Rows from block 3 of a small sound classifier, named by matrix and row number. Rows with one number belong to one neuron. Each number is 500 + 50 x the weight over its row's rms, rounded and kept within 0 to 999. All counts start at 0. Numbers have three digits each.
After each neuron's rows are labels from the 100 clips, of 14976, where the neuron reaches its highest value: "top examples" is what is common among them; "loudest band" is the band of the loudest frequency at the time of the peak. Only what is clearly more common there than usual is listed. The data: synthetic speech, music and everyday sounds put through simulated rooms and audio effects.
# fc1: second MLP up (model.blocks.3.mlp.fc1.weight, 576x192), inputs 0-191
# fc2: second MLP down (model.blocks.3.mlp.fc2.weight, 192x576, transposed), outputs 0-191

fc1.55:482586475521497479563458435554446475536565539496583512485549468550470444452479564495546495559512520518469459509586479558425482523566485472535513417571517521549518447457531512428547568401443525446445592418552515481523484485564473543420477448581499477400554531572452436485509461464527479413478490617471493463461444573557527425441408435430470551553590544506470492515516474462534497521530481490486532438467483453584476503492432549524562407546582538459595488490616506530444547407517512452491517451574448495440511413527511580457487366520444560543487534567475447575450415485481559522
fc2.55:548401453502471538506528509468391492585519490551487596526468456356483514438544559538609334425595487484455534466481495473477509537528445467449485502521588530490542471582492541491505494431566448478500439481522529532446530527573469460498441480494538543460536573504484446567459472504418493476484495359529512533449510467490554512692538491516523523376527545495508470490529510482509470551410444518477506534518546426467591516515453509525493441547560501447461433521493463520467409533479450535537497483591619483505501528413445464506506577448546427501484581491503495520473558404502506570
top examples: everyday sound; wah
loudest band: 1000 to 2000 Hz

fc1.349:486567510441541470536419518478569522485539529498480567540480496479445473582468501534457512531566511485563401357601466508500544513478400450456506417456541377507504457388417648500573527417558535524529481438559473537474544487471591542429531463468504494503462551513531473579508502555480428496527471560485471578482420506501477553476475453448483546444520489478431485455521455451558443532453590528490519505474529478508461615557487492487483519494533445615455563419480565477521424528483530476404496430519502492486489439576569464405510435493576530498409483599547424501582482474447455485
fc2.349:454477460568514455495497508461442403500497487544552507502385514509498485601446473491541513447537565487524548507542505564427504479536474473506536594525522499473429430479504481493497483595540444536544518480505527481485554466418506382494525559434473499399510507578467347538440495585424447530456503596455492536500482492499505403587451507442477460664475462513482523566497479505478507456519565493508445513486512497561539493490506571579462422492524471520346469591461354526495477487518527486562521447487504565495509507524481572429475395457479444496517472515497334551610492535478466489
top examples: drums
loudest band: 500 to 1000 Hz

fc1.300:444395484477583575443486442426523473557470498491472434455496557497453494503545505504553391482508477544464542586573561475514663438575462527414591454549502534484537528458553438495469466593539570503550495472557470549566626584454535538458430446622509536478564562552422501543547460594552394454499501496464477566456514521557470469529487506424537465488443512429417625509490472515513497576563479456497489550532526467455420521474420513552481577552482535513508470423566524510477419454501501447517495487516468516414539495495567526394493466517552515507536524553549560484466426514520548510
fc2.300:565430520430488493506538484443588531534495418445489520485467518452527494357544556515470382444510453529513453516378471521499520431526563515528524436473489538523457558517471493519511489507514527509425439515465499571613499483625512523474515461533630517458447587491501546463497512457619497483634484453494534506462513460548508444446482496520526399354511528431482508542525479446537539485499443513493560491504481521447523361534523452479517502517440526484525513375558427472515544540487443538528491504493623447469515451481500417487529574527476545550524345524516444445415470506470517578
top examples: dry
loudest band: 1000 to 2000 Hz

fc1.329:557459534566549514437521516617480547521556496510400559494613436519487538503489456467462474409500509485548442462555576441466604578510555481452490567552533539492515530447419525504597513563395504405456460534529437469493485516457593488486526523604467533456557528475423465488425536525536470482506464421546598604463543473528444440503537474474456513502472424466481538538482448458461476476558454557522583462510479417548471515573396525506480450528485577419549507415534488626521511481438414528474505476495361547464467402455539481476501456531545503521552483514462614526459499452570498499
fc2.329:462452495419546445519529486435505430486481502437513528565463516441509495404550544520505518475384573456502537553413511487503527379482522512486518502533520534498488518546400455534472485533489525460501522511452493512597523572504509424477487494522620534456468448438538509458571540348622580493523468482487432549555537482506432487524521526512547609401474464514509479495453551448475514550599438501494511477469444530512514414557476571432556497497434574533525523575511503505525524421546371501544516486538590501515462549508552538491494545524482513546546410466469277424569521510455485520
top examples: speech
loudest band: 2000 to 4000 Hz

fc1.389:573488552423522493523445584522563484438509436494540439546481485577446496569456465535564535449534510446587423352517534610507547538564399376547545446469488509450513510441470591437508446481454425516398532518521512464456491471460558480468577478465508470456464499465515464561488554436540459535488462560495545511463420468490590441422473496479532395485505578515486457453461506492602453491449534534583547475524442473547526499509473559574488428510581481474489580400456542422494444507469487513493493435488454428390507455491456417516452404441493469472577514556415445566533547530487508467
fc2.389:512494426465475516528455500530445491519515562496548470504415475490511599689501465520523582517531594466476553482584530549487538444463447446529520526521531527478500464573508500481520527527463456515529552475499524548456533444461517458532513544529480466539460510485517480501537497469469470646469421469491503528502459500475468516559500529449513479704503403549497452471386421482492456526447588510570572530464507518555557508575484542500489438486562504491462423547397485546464484529467668645489495507482496520500464519517448532478498343509514512551448578502491540524581567542471402478
top examples: drums; dry
loudest band: 1000 to 2000 Hz

fc1.191:532523589459509575546505494615534534543584435516509575578420508592457466530484577455553446548608498470572385462462497496452410498418506541515547541508539500486472501427560499512507421450502463465496542557534493586453464505459496524527554512549555485514515620416427447499437440527494508468520549527537546505448504443574456424550528464467597583554520486547487480442522437526525578588480506462426405540536543417451500537583467508510481490535504535520531528373526472435436557539454488520498538472590558492474518380629492448502436462514510528475436509557515446432483536459554475559
fc2.191:458552466476508498451595537455540508512469462506486453502514490430465486652495523520467584507493538477484471512564443507493484562516451608479517558516473542481426492475578480505599530477538523473508468494508480489540506470407447514539531556367376542528535538533486543520554523542459477483436504601495479497565474436446482494585547457475484448399502453501506451452480520474493479425494494491593500586530521454524690518589446456559469515489537472479557509469585470526524455467522392500450444487413529480485441495448542359580502541597553587507492609526484637483507450476466486494
top examples: band
loudest band: 250 to 500 Hz

fc1.426:563561461549561442484424561561483507487496433452559516513494575614570528512572590522464512443593443529500492572505462530473515585526544519446479504588457527482540565500560448498433453435483428526567504475510496521533497512591560482489533446574488487458559516502402481575599494533573442504549495590447520446553538546541485407517503527490469494464547601410575558548470531601566470528448481462518467518563497438504458499539536651495496435567512452628503490495569427508408459516522487500444548477559434482398478409452525509502481459528524508466409468448495557540417431479520522464
fc2.426:479546465540525487481585508509581535502483598511473521503519539465509470408499463511539485476552528418409447481463454418560512518483459533535398527482528640473439498457482517500457411519442474523576504572483481499435491435539483537506499475473544476411518501487485586463431492428375469482482534448549572460438490501482486542370495554618507523519509448529519469492489472520476496519498409489567498529479511502448607512515533576472496507465365427416398510485507562481551570540470580502534522513360505555494510449509468563449479391508520529506474663505601600431498525517502459487
top examples: drums; dry
loudest band: 4000 to 8000 Hz

fc1.358:439523532560554594544544568506452556578425448557468542561452552607488527525471591581482525493603475461556448457514595511472470482566456496446517530507521490495451496403462475592538489495543449455496474476540509533492482440478448521465512427537495571497478605486500548574517473463544510567592489504577493583512511513597484492509503511447561414547564453568465537540446407414472489499562600441511520540499466470523438509510503543427534517530543555534544481439537454568436495465451490504412562538609462520428497405483463547554460332511478523539530595566517520428431479483442456449
fc2.358:499448588509438508482454473473499438451531513441497525514624494434513503423488556519544448443347521504389574529370525582527479623425491492465451503462490492516460491530454437501553557489449571521526571481524502454453454586513536464515516445481544495444537563535585516572540557501529552482502530477558510461501573472500507531522486520492535483349533476455484472545544519494459524529478487457487530429495436519506518559472516495550550465485475495459500503518533464582518492487519451562545422489499495533471474620492454553440505457540569429435492317438477400670512479527399482471
top examples: dry
loudest band: 2000 to 4000 Hz

fc1.237:503530532471489478452432559555456589541575482558614497549495534511523503403534471543451411483597480561551520534559510541505470467453527464507500399489466405577509475424481546423549426492447498500458538503529481510563448519568513517559514449464508460426509611518432516541543452514475443492497583552472511523557506501588513437524484503486502473509572644537557584471513360447448542518576496499444466472535495480408504495520445518419501483537481494495532585412609506542447529513541584475428555485511434576456538507576533517486439471440588549602487547578481526475409456417570483488
fc2.237:537620470549514495495503499506344437520485462466482515493421485406501563516416489486481545501451475456431570472535548528468506532504518570500566591486567563489506479567530488514496445507534429509592487503510504479497483513430536422506530477457480474523548578476521450522571508569471490586483486589450430546531530478532448452615543508489549594689519501518465458517608494470520464433442569467544463583557621434507561457420528451515439468497451525495472454467475567552498506484513570501656438468508592520473452515468564550458496532463544496518527541460520587432585474531475480454
top examples: drums; wah
loudest band: 2000 to 4000 Hz

fc1.140:516520470513504564571412561556518584581514440537568565574474538589488494417561527500519477375558419410515473434502568476526423493525449538506486444492491437489513463512388552480564432525489450513482589445567523489498563580525509518460537412451503433429544556534504395511477546474574443512468523467516496527467478473567538480559526444445535570525602612544510490549451438567477528515512452473475450385507533494459497465455488509530516522571630548559443477553548500522435514538545585537503507520641402459453497430518480509516489468436524516481460585552483442443454463507512429451
fc2.140:507513482464521513483571504453551465505525548476514472495523558343501463532510481454518454483453522604415540490515476402482481528564474531481470524522541634525466491539590574492466459555518480515603429512489486524506499490470417422567487497562561504449538600513485524494522481545475525451534479552494502539562419516505503533530505487535542456414518430506494464461648516453551485401498557506512540544492560520607515495501477447487493486557545527559547445501442462499491466461507468388536524520469506510520494486487509564602467711493570466529478282461547576561517522491528460510
top examples: drums; ring modulation
loudest band: 2000 to 4000 Hz

fc1.455:496495574565538495492491620599540538511481554478618431577517415516490464530517452490562481443512463522563469557492558587593477500479461545495541473536533400530510572486390458507506525402408504451489510555484496437545514505427479554585501462518505550458515514520515545494450535537551395438469527661532529488447402520538479484502514505469495469540555482553532461507498518467478560500486578563490423412483389517484573506558533536537470466549608458530463497463541503561414528503526481474437545458623520514526566468530468548449501347549528451479439539524442402508532464497476541578
fc2.455:490508456395544510456477527447412514523501480516496514593362500491508633571469500492467498539547368455498573493496489499530550399464421421546536580473547470475486500576456533470562392419493416452500452472517515531541452554413522516477496475526477522569506563462486437572589515494458538571489508520509610513518426523519536528564542455439493633488571463513506494473491472521485507444384586521555491528471534414517521509495482504478475528496532469476564494504523384387495439442520528475464494472529512487510553510512417478547511423566524520482578610551466628462404501516538431491
top examples: drums
loudest band: 1000 to 2000 Hz

fc1.260:473452538544560500470435585623554467546583524519507490466453438446449488411593469489443476530552488461499477473567406500429489536494488584486509569555482478514531510490523424464494476483425403434428511503474511520553500428573564464452547469517537476504549520476479463480606549561476467418535487569524461543483495444516494375490550610567480555508556489560546482499466470555549453445512510435492501487543505465466553443531412639452565519578560403477456499466584474457464467432439458498480578524508482555486438392442458474456497402519551578535424484562482464508494430476557611446
fc2.260:470486524461546455490462524524405505499502564454500517489449487592449489404498532446555549532434560458481496494512496490465517611487510509484481460515488523459482475476416493518568539501483528510563600554495485460391567535532522520502527533579574521574464491500480546529531518503495380442520542578507520577475579525497440416435452519424498509642504495426493572556457553526540507508460490490478498507571487505457409441542508510519495592545499484559573548438518565563497509453444449615531484443484415513447495532498502430406447343547566557535508450531451688516577473468471597500
top examples: everyday sound
loudest band: 500 to 1000 Hz

fc1.308:535483449488584471496524464462500477577540479409521484495450556539463474409497531482536506469545471445520399527529530577470459465623448610429503556503535518489570501551511504524487445481452417495459502471569542520478523584558461519505555437547462457522529658531464425523511466462513450431538494522510503549556483507517564445477495583626540559479452516427409535477515487462458466497605460479508474482555492448534540447465526562527544477504576480455606473491531512449490523538455489495547401437532455481454436382438518501483447483558551543644537562561510558455585457360479546570
fc2.308:546463507541490482504475484524481475515495536484509515511527400486473435337519485524540401492561541390475499464389518484524492371559533572438457449540506463488456549531453424486489480515510552558468365432487556499547522541488496534522495507448458481529499511465551579517453499395485505534519527519537523410486526468542544591423476431497570456384494509438486442552464493516530493536543441485468448473533519537396314398493469497484517493592513559477558547558463475529538513523483548589574547516533418531507532612502453486560518535474493530456508418533551456545348464511496497519
top examples: everyday sound
loudest band: 500 to 1000 Hz; 1000 to 2000 Hz

fc1.495:462472444426522565454474498500571487518597520447459476498480511587509541417571481546621511545492498557571463559478600428506499435488604482473497445529462459448464509457574466517395433433494491461543448529488534510442525411474486462491601493604481564518496629550521572459568554457502443529539422623543509432539461504512458421506529499597502494584484506422573549506476506539545454468531438471418504488566430463506568422485509534480550539522528442508545522449570455444493477419537437520490504469569421460519433440497499454510505373441499521510532527555475527435475474411490597472
fc2.495:485533516455479532478477517503459523479501415445515446443441509478486575506499437475584638550466635546502465541497510532459475483448431456520487458494441508512533501585408475458437569498517509483425491471480493453584463486546442527551501480517492535582391409384487566445578503407573486551515502410487501532464533481494479407474510482510468506397493428453512518474418490491496523604429455517495482522504526500473512424545555488442517451421473524501552506488428564506484609524492472627601494536534474466523533414527528573599509655511432593457537503468469448437588571507490472499
top examples: band
loudest band: 1000 to 2000 Hz